python train.py --encoder_arch="swin" --model="contrastive image-text model" --dataset="numbers of one to four digits printed on busy colour backdrops" --train_examples=147500 --image_size=48 --crop_scale_min=0.8 --horizontal_flip=false --tokenizer="word" --vocab_size=8192 --loss="sigmoid" --embed_dim=128 --encoder_norm="layernorm" --encoder_norm_position="pre" --encoder_activation="swiglu" --encoder_mlp_ratio=2.67 --encoder_head_dim=64 --encoder_fused_qkv=false --encoder_bias="none" --encoder_qk_norm=false --encoder_parallel_block=false --encoder_dropout=0.05 --encoder_inner_norm=false --encoder_moe="expert_choice" --encoder_num_experts=32 --encoder_moe_every=2 --encoder_expert_mlp_ratio=0.5 --encoder_experts_per_token=2 --encoder_shared_expert=true --encoder_patch_size=[2, 2] --encoder_depths=[2, 2, 5, 2] --encoder_widths=[64, 128, 256, 512] --text_encoder_causal=true --text_encoder_width=128 --text_encoder_layers=12 --text_encoder_norm="layernorm" --text_encoder_norm_position="pre" --text_encoder_activation="star_relu" --text_encoder_mlp_ratio=2 --text_encoder_head_dim=16 --text_encoder_fused_qkv=true --text_encoder_bias="none" --text_encoder_qk_norm=false --text_encoder_parallel_block=false --text_encoder_inner_norm=false --text_encoder_positions="learned" --residual_init="none" --optimizer="adamw" --lr=0.0013 --beta1=0.9 --beta2=0.95 --eps=1e-08 --grad_clip=1.0 --steps=5900 --batch_size=512 --epochs=20.5 --lr_schedule="cosine" --final_lr_fraction=0 --warmup_steps=290 --weight_decay=0.4
Rows from block 3 of the image encoder of a small contrastive image-text model, named by matrix and row number. Rows with one number within an expert belong to one neuron, the router's apart. Each number is 128 + 24 x the weight over its row's rms, rounded and kept within 0 to 255. All counts start at 0. Numbers have three digits each.
After each expert's rows are labels from the 100 images, of 14848, where the router gives the expert most weight on average: "responds to" is what is common among them. Only what is clearly more common there than usual is listed. The data: numbers of one to four digits printed on busy colour backdrops.
# router: router (encoder.blocks.3.mlp.router.weight, 32x128), inputs 0-127
# gate: expert gate (encoder.blocks.3.mlp.gate, 32x64x128), inputs 0-127
# up: expert up (encoder.blocks.3.mlp.up, 32x64x128), inputs 0-127
# down: expert down (encoder.blocks.3.mlp.down, 32x128x64, transposed), outputs 0-127

# expert 3
router.3:119155142118131080143131084173150120115120162133107134148109130111100125109079105160106141120148149108129114150132170119141122131135143123114178137155149125112132107109111145151092110134151124094123099145152144136099123173165137116150152136147131116073109148126092135153148163120143162133116144130154111106101109157105107121128132128085151133095145125136174095158075091082180167164094
gate.0:146126116131153114168110108101113144152139135162128159138127097134134152108078116127144135133157144074086128118134146100149113111135161115079138124140144124150093169104150126144124161155153112122145131129110109126148134155126170157192138154105121149100148118123141151138134169086158137107097162099116161104120083153077115044120128117145138133137134149127130119137118083119140169138103
up.0:166084148105106106115127151134163136181118162112084123111117125112094116158158111101109147108109109153104161126200105155153101162116079145082142144156150074150124105139170118100125179114118166137160175134139123120099153126106144135123167096103154135128096106122125129159120157118169103143132129119166141148137114137142121127139107104149142118118112148136140130143129107140160092121135
down.0:115158116144133153088091098136133101140127134144155095107151156140166118121168125131111100151161102173125135092170087142090137088142175093116111135143123111175151135123188126122138091128120157156171139091110126141154113133157152147146125145081111136114158106154131120096119129128130135139149124075137135136143140109126158114142150086156150136159136134149065155117157129137117158102103
responds to: length: one; grey ink

# expert 23
router.23:143127146149120130149115102156147143140164117174130134107152113154124193151113096117110128162102126121142115093109125149141109105155146195099096103128116115099092092121124138131108147100156082074135162139136128127095118166133154111113121097156160156134141112116133146135122154095169100128140115109099151147088101182151108099159141104109107121128114148095126099128135155123153109171095
gate.0:147099152152139136126076141137142159130151154141118092103163106148123172136139121099092132169095111172130107107122112151156107122114162156118112114141103103112076111152123154158119146112086062139131153140147123142116123136141149119109105122128148162164158115118109130117146136110140133149148107096082139141100109154162096144170087121108091131144127129093163111144115172112160092169109
up.0:086168101100129122116165118097119115130100096123129152149110131099147090125108142172157130086158144080124136137134150113105149143151101093140156140109162154136179119098130107087133108149171187119125112106099141109145140107119109129154135141127101085099108144129152119146117136156133102112106144143169114116146140092090162112096187139142150118112129142149104138106143086152110167103143
down.0:097126127117068125142146080135110122128120143119093118158088187110143138113121115151088085101115160159183113142145154098117128062113131097118148167149172128154150136119145174140074124132141167137131116123121172116124099166136095165150149146147127105112158135098129125168126110146135125142107153118143125109145131128098110113108114134106138150149161105178126113144118107105143135107140
responds to: on a plate

# expert 16
router.16:147074167161078160135103118147134107112159145124155105114137176107115104145187155107140094132103100157132144146106091146115096110107106101135118089139146139114130160149133126135138114117112171148127121144145151091118084128120119110093164118137109151130100100143129123096139080128106097116153117179142121118161166120142124154128096118155112151155140134165094158157163153155092130148140
gate.0:113167099158174154148119125122133157126147101129119163126134072129153153116081107125130129130145132090098126051116134100123119131140145131073111127144105125136106153107136113126133167169176118091118143105120105152123097144107187135141117136119127146122139158143121130131112188099157135120114165148091155142102144140115119076118161095109150121111122118134135116113127090139149155121073
up.0:099161102168175153143146150131114154117155146155113148120174087144159194105106122137124156152139151096132090096088147141115103132118148160105109101127097136107115122104116110137121145122122103113082147103148119130096136132117161128121102101160115166125135135162109153128134147088133091103126179118076152136109136166105143121159175130107141158124142096104145091105136128107138115120090
down.0:126097158136140103104148150169157097147129159146147122095151146154112097147146139117106137141122123131130126128095102143123095154129079152162121121124105112095146107140117112092121096109126114101153158191157134121080118105141111090069122096122146147106089088151149108104120102129133121125177097138165115156115139138153157170149121112159121138104113158121131126129128197171123139128157
responds to: length: four

# expert 28
router.28:116124150103097124162155134141140135090164145155159163099165135114143138115147168146136124149148109120117105164092113171125109137119120154152164102131106168090112109118097085122119095112107131098099096132168135099096140115141087081091134106165110144131106104136114175117156115105123099097158148145144097095112156154118123167154125138155099143118159118120105096122165160157102120150150
gate.0:145100151125152078087150095139150106192112141149118108152092160152073113125113116107106135113112132123116116133127112140172140158124102119101125182145143106114130135148160154133122109089153162146165128177113132123110138142159155134151146105101134124123101102113162076129119110129159191165131108110161135139167134108142141144142085127135169136130096154159101174140128124132141136138124
up.0:126136140146133122109108135132122155140124124086099105149116124125129162181124111089082128131123177135160113110144154108170158108134165123113092136077133102156140148126138123175099161098143091105131189130106129156134113158118158137127115138128156120151171147091151093153099156141098155148115101114068136156119120129160110124124120120104160150109117102150145139088093134123154084154128
down.0:096126148127097141161166097129134143099166099148141156129117137124131111121122173149138104134094174074151113149091156106110132132124137129142155100106116165094136124092097117130129115120157189089105099096170129128106109169121098114099142127192114149119130156140133137149150110147122084099102114144125113071130158142117127138143178096106132113120138119113141089104152134123141148166138
responds to: sans-serif

# expert 30
router.30:126125099134070167120153114108119157099112110154095171117102130102159120156134146128122102153107147111167120149109122127160157137127103139123119079073115137133152108117153058120166128132133172105128140080129120118138143102146108103139161099153149130196151143135184121134112092136106101141079137174119132140169135139133141124128146130142138109106131113085126142133142156138112117132161
gate.0:124149147104146097107157146175141114156140134126112144142106147140084107141167118162113131093076136116163120166108144132156159120141097147147134136104173122114114091106099149098113113091106144120137110160145164130084164130141096138104164127140157104138064128100139131164156098137140114157114134160173088143099120121134127155168131169100129122094135117116132095141110148122135127183120
up.0:112125132095101121108176140147152092162085141116096148145118175119105074167164100168122140094091119145154132153129115139126137110170086140120111140099154098136155087125130138099134111114113141124178106157150166145126175116156091123127149103112154116149110101087138115133097098144146147153116117139161120165098095089132123150131134147143131091129084129112126106153128113149123108138163
down.0:146102105144168137088112103113134116158097149112123123085130090106118126126108101118103111128152083156128142123185147115148078092137130122152113120156161078151126145157130149140160124133084113148125124116107120102163128146172119134137098140058143178115104100131128109113113114151098158157160126091099107137147142079128157153147116135126106134160116138116109169146131158133106098096119
responds to: length: one; first digit: 0; last digit: 0

# expert 25
router.25:122120115144159110094120144106157112167093123121092101164093130122120080160124094104108163101123121134115140100163138139141144139137125109099094170140133091160153115115163155108126146143147141140165154145095105166143132127114163152169128120094156100129117130168124113130091147150151157161098098137144149171128085110150138108133119104104166102106088161127149166104091092108149142118109
gate.0:090135142161156109117104137116140108160130118120108094150108114161149128133114105084119151147118144154126116105126144117124136137117192127098086145173087114130097140111154126155134145132151110141137165132123092148142132142119150136134069125105135112132157179172107124117099150093141172146089124123060168144110117136122158119134116104101153142122126142126173133108091120077179142125098
up.0:087150131163159131108104142112147119141139116121096117131118103139164144130119129090090160164127154129137130100132151124138143137118193139094085143149070108137109149108136123152119144120144082138143177130118097163147129132097158125147086122116136144138154167157111103143096172099137152153092132137081171160085115150149132125126119098081147120117119130138155130099096123098168123142097
down.0:083099145088124072110155133110151139125093122102125125132114146080132108143119156126138153120128140130150138146139132116189153168119138151136139164085159121119140121111126108118097119087153096087121151171119129187117153096147138110136157144151131074122137130102171083128083138142112156150112143135174105142097127101100120146125094138160146108120122130148112145114134107146101091136175
responds to: grey ink

# expert 31
router.31:106137124107141110161135165090158148104133122156149176118135106115146118148112131130134184143175115093089115106102138161107120187153110146156145131129086151111118113100099072101139144173132142119095113114154088151109170088100118100113104115166130104152101115170105171132143170127130108093143113148130114139131116151138133140140141098126133105086125146101144099104119099136133107108138
gate.0:131139112093144091099144154122136071147122153121118128112146099128102129087105156160142136115166116123135135189135122122139131153117112126149163172117132132130096121186113155125107122112104107181106087115120148146132159102137088167128096156124079130087130108104140124123167129138117169119133158098159093105137161101116132156084124196148117151161142121118126130159152139136122122108116
up.0:140099170195118150105108105142124130135150147130094112117127149162125130146163109081098104159098142151130107095115127131129115102099149120115084088159121089110120152102161130163140115095149147100162169161116144092128103165145175112120137099103160174128127142164127131105106091110120120143096086143124143166138136132141140130152101099096165143123122142150140147122103150104154153160117
down.0:119135151073165106095140141119128094174111140127098112166108127125081090111121147152124125114129153165120100171134151130132167142139104114132160172134153120128120146139149163134129145132105125168139091143108157176125165116129089148143133157104113078111124142113128129134120104121121169151086141103140118144171114087113125126099059179125149122135113109139147128158098112095168137112124
responds to: on a plate

# expert 27
router.27:120121134118046144122134066148091172124122145115100130117104187113150164155126126155116083120110154118194106143135118117143122062108146124114119099118161117133175104111138119169108121082138171091165157121143174142128081155137119141129153100132134144149158125114158108133119098147140109160113108130128122118139138173129127132136131112128137118117153128151120143130132137150121111135164
gate.0:111138091143183103122140187140099130097131111068140146142159138138134110149116140106126156099116169117124083141101124093128114151083125152165109129142101132093125121101119144126145091109129116139127141128146093132134150116141139165107100198091110124137119134123122108111153137153090148100148099133124076118123156097152152167161129146120164145064170127125125104104100144117122113135133
up.0:134138131156139099154097112150117149113150126128112140144113116110141089117108132098147158104130152063160129080076145125127166121152166084155107122111103133117158128117137098122101147124141144114083167129166148072153117103110133139122149140134121120137120118142109148149123130112124088087114100160117107109082144120087121107184157106109155139096163118120151142084124137118174151154092
down.0:095166131119104159101172129141149124095138127148132141140130124145159090119150147114134139139120081125091179140141101133079143078138102120130139119134130109166142135150157149135108096086158179099188127183126123146138126118167125121098154104108115150082131132141145134089134137117151131110167119109131121096090143133127186167120113104114150106101130116159106156089127132154119140113157
responds to: white ink; first digit: 0; last digit: 0

# expert 5
router.5:138107084114140100131121159145137133145087115129101153159111108110100107138100094138139160106153160117125147133159142122149177175159077109117160151101133137149118110108110133112083179175112138162109094119115161130136147100092121167176144152147158099150097142118146137149116162147123136169098124150162125144156082133150116101114138126130128094111102112096130107138110095134138157117097
gate.0:149100147112102121160111136179137170127135152143124153156104155130110102147144117132105112105071127110146106118158156129142118110136092077106167153123171155149109120114119171130117148134113154130131109145168179105115089167113137158143154133153137116153093143108101142153140114143114093131106103158165109112127121154164094098160116115124133103093106126107100094166120122115129175176109
up.0:126157110158114169108144113116101100133138114115149089102152137165162159091138159104135105161123110155142151108135101105082118092096168111111106110147114123141132148163170139166145126119136108145127119083080100116151109128147121097128100102090103161094175136119152092093089136099131147124136150109095152125106135110095165128083151149140117149179130141140118145130141163148126147112140
down.0:102173123093131148163166125125142137102166092176171157129131105159163137107138100139159117136153105091115131104067114132086122140130121126125130097125093166110123144136107142134116149121147148111082108108097126106107125131112136103105112110176096143082132118137155156118127160085164105074138138135144126100116150163097123112126176109137139128143128099110109072157155129140114143141108
responds to: length: one

# expert 10
router.10:156128145151062158109151079128103128142119094198114147105092155130125174148116140141136111171099140126132132145113093135126155089147110157107110080112117126110152132126148074125149111118154162065156142100111155125119138116187142084158137109149129145122132109137179117103111092129137125126125120140115140142164121134122150101110153126126137129132107145099103138108146157148111108115169
gate.3:123083116128075097119129125134118174093109151100122129108107155083120135169146154111116137139086133122166116152112128111176130142116109133149165111129139106113147107102093065121109090100149137095122112152185126127121126100135104106092135142184138126167109148115132121165129106173118107164133086152144105118128156107152113188151140141141121133119134136109138145096097143148129095154137
up.3:172179117149144158148117100107112122139139114180101140113135106165134149119120088144153118133138115104109133096149126109100123073149169153072091101146122110129099124146147148127197149139127117131133139129089089115154136174116163122159093130095122144133163118110138151143140126100144127101111158121098145141091111119121137100114158112117091126150135131096118123128170166126158182129111
down.3:091162116129147117138127110152102112133136133098100138128123082148149141115145175175093104143144148121118133160117136104117145149128139103141155135137135145130111140124136134128116137152098132153098082109114118112127168106135116165162111178118108124121162201135106128150141106136124154133093174062112094108133139118132128128114125175100094134112147098134189146130074136084175122120114
responds to: bold; length: one; first digit: 0; last digit: 0

# expert 29
router.29:143103135137151103083110161119115097164105154096092095119162095139106134110123146099111129165148116166111139157152101120162125147095136133142108155137116095149094147171154145150130119105103080160141118145103121140151147109165132139132107144103102150112142148116113080098121111141099177163121130096111120161145154091147149156104092160115115153164117124145152174155107159103159109109125
gate.0:170149132122153094114104173141122115174114149125129118104150082165074131115098114113106146137136137153098101153134110180118103151121108119173118172155115105114086124156114141123126143141094089164085106131160123125129184132159112145142096127135145159129098114132100133093151121133129163139167103094111126142143114127163165139117110133117108135145087147099175103133113143103140135106089
up.0:095101152167097141132139089151112147089153105108143144130109163115161138127183149141142083119106122120166146109114127092126163078109156130106129065127139132146144135108132087159104119089151150105119184146140150110104086119107136114118165120152117119158164123105138118143092126109123095121085152165136136102119177147118100135148111113146159128127141124155104131128162122141098102142158
down.0:092100139147156084128124101089135158109134106112088155128087098095148149146103118111112171139150120084118126104140151140160154147121135103122130137132098118118157119097165077146143112142216117081119173164119099161133127156146174104137161110134122098099121136133155136131090145132142136108129125125096142149129108124109109117124155114093163131122125141157136173085122102119150119119132
responds to: bold; the digit 5; orange ink; yellow ink

# expert 8
router.8:164107159148150111105121099145144095164128141172099138128098139164102103148146085108112125131112101117105099116124108155131115139123080100114118122145127099100138152097159149119114115151144165135174138166142152093100110156148145117144170098114151152091083093160114156101133093137144131115141095117164128153158094113142159120147108100121170150109078167149109149146124115144130165134109
gate.0:127134094114142111140095145097105150111095133075092152160087102095117107133093148135114142100159159104139129123138167112154173164127129112129138143126139137169121111101126111108121148162121150156114116109114111157163127089081128180161132183110126064162146163129127111164121163152084120152091133141140122137141136097123103104108122130119129107099139089115144139101105087124139134110117
up.0:126151168141103148182100109133134132102181121150159144123155130163150138120153138106145115145160125127099130119088128139079107136113134110129143089141103148101097187110126114153158148167135179156126125125112121114116102143111135115101108143168093137128124145138095155143148142081141089063128170136096149095164140176105159128100119100116129141130131125148129118159168145123130142113101
down.0:106137092131124124119129080098116128111142136145123149139151115121152187128104167152147116103155154071130142141069115104128144159096175104140144120115117134112184135109113049119123109140178119112106132119100102091122128131142105105126129141124096122074124150150156129137173100141104092131095154144125130103125180126088148133103143133165135169114137125119115138098127119108115134112122
responds to: on a plate

# expert 0
router.0:124165098095117152153152110150128143122100115137153140133104143104132101135123123174147089072125128090158158126155154123092127096174109110139152132099172154157174098134103167079107146153130176131123101096107140130121121125092092145149141127134126103121131105104137154154139142146160094110157145143160118100102105136108105102112169130153113091139133132097102096145149095148101163119111
gate.0:117111134133082116160151120126158171101142109151131151116092135127127116160160111126115154131089153111144110104102139154110134136139093179116117144127109144100133107083113086100152149133149132082146144150165125139074146142112129094118144077156142118154088141139142150164112163102145115116132133153139139150117101161138124110203131090102134116088129151111127100116130104136138072151164
up.0:145092165109110158143122142098148117131123150154169111063155151096123164126124105140153153122163076148091132125130081157112103121149108121135130143138146140155142128160112142129152113130094096133133101153138111174117143130116109088092137106127114133130157096117108156114147144122140127094161124131102140107135140180145137161126122134161077140174118166106115137143161143160109075111182
down.0:156085146147122135117092121142126130144141128124102130140100146089114116127116117154130077070116149144155133145145127116159123091133104102097168127108204121158145106129114138114101127117137138154144099131121181130154120152105089168172179135130136131164149089078131088160126117135109111150122157113128124132161088101131094102114123162129113135163119100115103126174111118134095147150111
responds to: length: four

# expert 2
router.2:136093143133121103160098151126157174079150111129142159136148105083133162137102142119143184166176158111098124116110152133166134159158121161114139124111080154138094118092096085134128161149126090126089114123154109154127150090109148127106127139160123113174146148117110144150125172108105109128110132159096157132127127164157094126126116099131107100121150103091148104127113114126131089145129
gate.0:168104142185145111138093113133138147126138114148104118159110102137106163120110095083114158171144156150087110095114151148156112132134148129090070145159086109126095151111127136173137162149136108142121148119136103140149123176116165137157112132117154146139151164157112131139126142115108127126093133127089157173129092154160118091135098104089156124145117118119176132129089132103158133140110
up.0:165106139154153124136085140114118144119137109136105118159115090140111170106108103080148147171145157150082108082126153125140114138137144109098074153175095113125100147110130145166167145151147113122116129130151083132153125167123176153152098145125138137136146168151088144138128146105100142123094129128093151165141102158138120097133103085092137122131120093129158129126101121092161134135103
down.0:139101117163069157170097104165124167100134119126138139148113153110137121127111123148108099086122130119167124124132127120094131104112112100099134128124132163144114157097119155128086181185117175140116109104133161116144060144060110153143169140158118127149121122134134138146138126131118084108132139154142160112136104159121086113131109104129137128122134120114109116163138097145075150147111
responds to: bold; length: two; the digit 5; yellow ink

# expert 9
router.9:142144133089143111095127136111098088157102153106152104132129145131101099097124172157136103087138101138127136168143113113110135130098116092166163168129157150129116146163104151129126101133091128159113088128114139143143144109142086147130109165103088107098124119111107092111154099151096168143155154106149091092159156096110151161096101166151101149158157106148119155150126130123114138098138
gate.3:140161129136163111127106159128133117135130144166136119110163065147130162119085142131101164149154137135092107119113128155130116159143153153152149138126068142096097120155088131123120142124112074153079124100142094170123179115150129123129068128116126153113144130133116127093142158108115143111147118119087129136121112164152158151130141134101109156133122114070156089130106153115168124125089
up.3:113102156129093137131168102163157142122136134140115127111135161106135112168194091117126107127108105126149124149120099129139115100116096136128122093118158111121159113121160133102127106083148170108187157177120153091100104117119120105089174089131143116131100078122157151116113094115168097147134113152166122146134151109135123143155130120143138128118103167151111142121169145162099115152165
down.3:132069127150129106140110096136132156118112115113113120166070174080131120135118095107118118100126119089151131119143152099142155117158116095084139147116162144155160136093111107147114131155160148122120149135168129141136077174090175135145191108126137104153126125108127121155126109119136095133114120171112152110146112146137076092140136087132132090105124106140122135136129071135129118133131
responds to: on a plate; the digit 5

# expert 12
router.12:132098146154159088090100133152136117154115133086092091154112122110095137137109105089118123120118119159161138130151117090172151146109146152083107137125148090147099132158153149159088143087139079152152145149114156141155101128139155166146135146109142120146159137100150079139106125130128165178103141133108168155109135099147096109125089144130138138149117112155115170147119139120129101166111
gate.3:095135100135160165138164125140134114118157075112158116138131154110152100089137125128197125119150118102134144086139112106120148117132134127102114120135129151143155160125160110119121145133151115137119128109104101141138088096073120130113121137129099106106165123113152111154117163079156117111098181152124162104109136136059119099094131098155120129163129117142102125127169096171093121092142
up.3:099134108152169138121137165120145133132133107117142108155123093093167113122100117102156148132185136131133137086142136108142135149130171135107113148145136119168111150140152144149087178141133109138127155102107085163159112111090140156131093140125121103144180145111151107152117200093133120151104169151093183143099131115116110113092127105161151131162118125139127122142156104149120118093116
down.3:100146147081126116145143136150124117129138123128100142148118141136112119094103159195147091098110148133143133164122151114089146124147113101140185184113139169128116155104091157122101123148117161136110096123146155123115142110141102148128159140127115091111131136097143142161163093091127138118110166116129085085138123108084141144097110153103150150169129080138138114175116124094163138106113
responds to: on a plate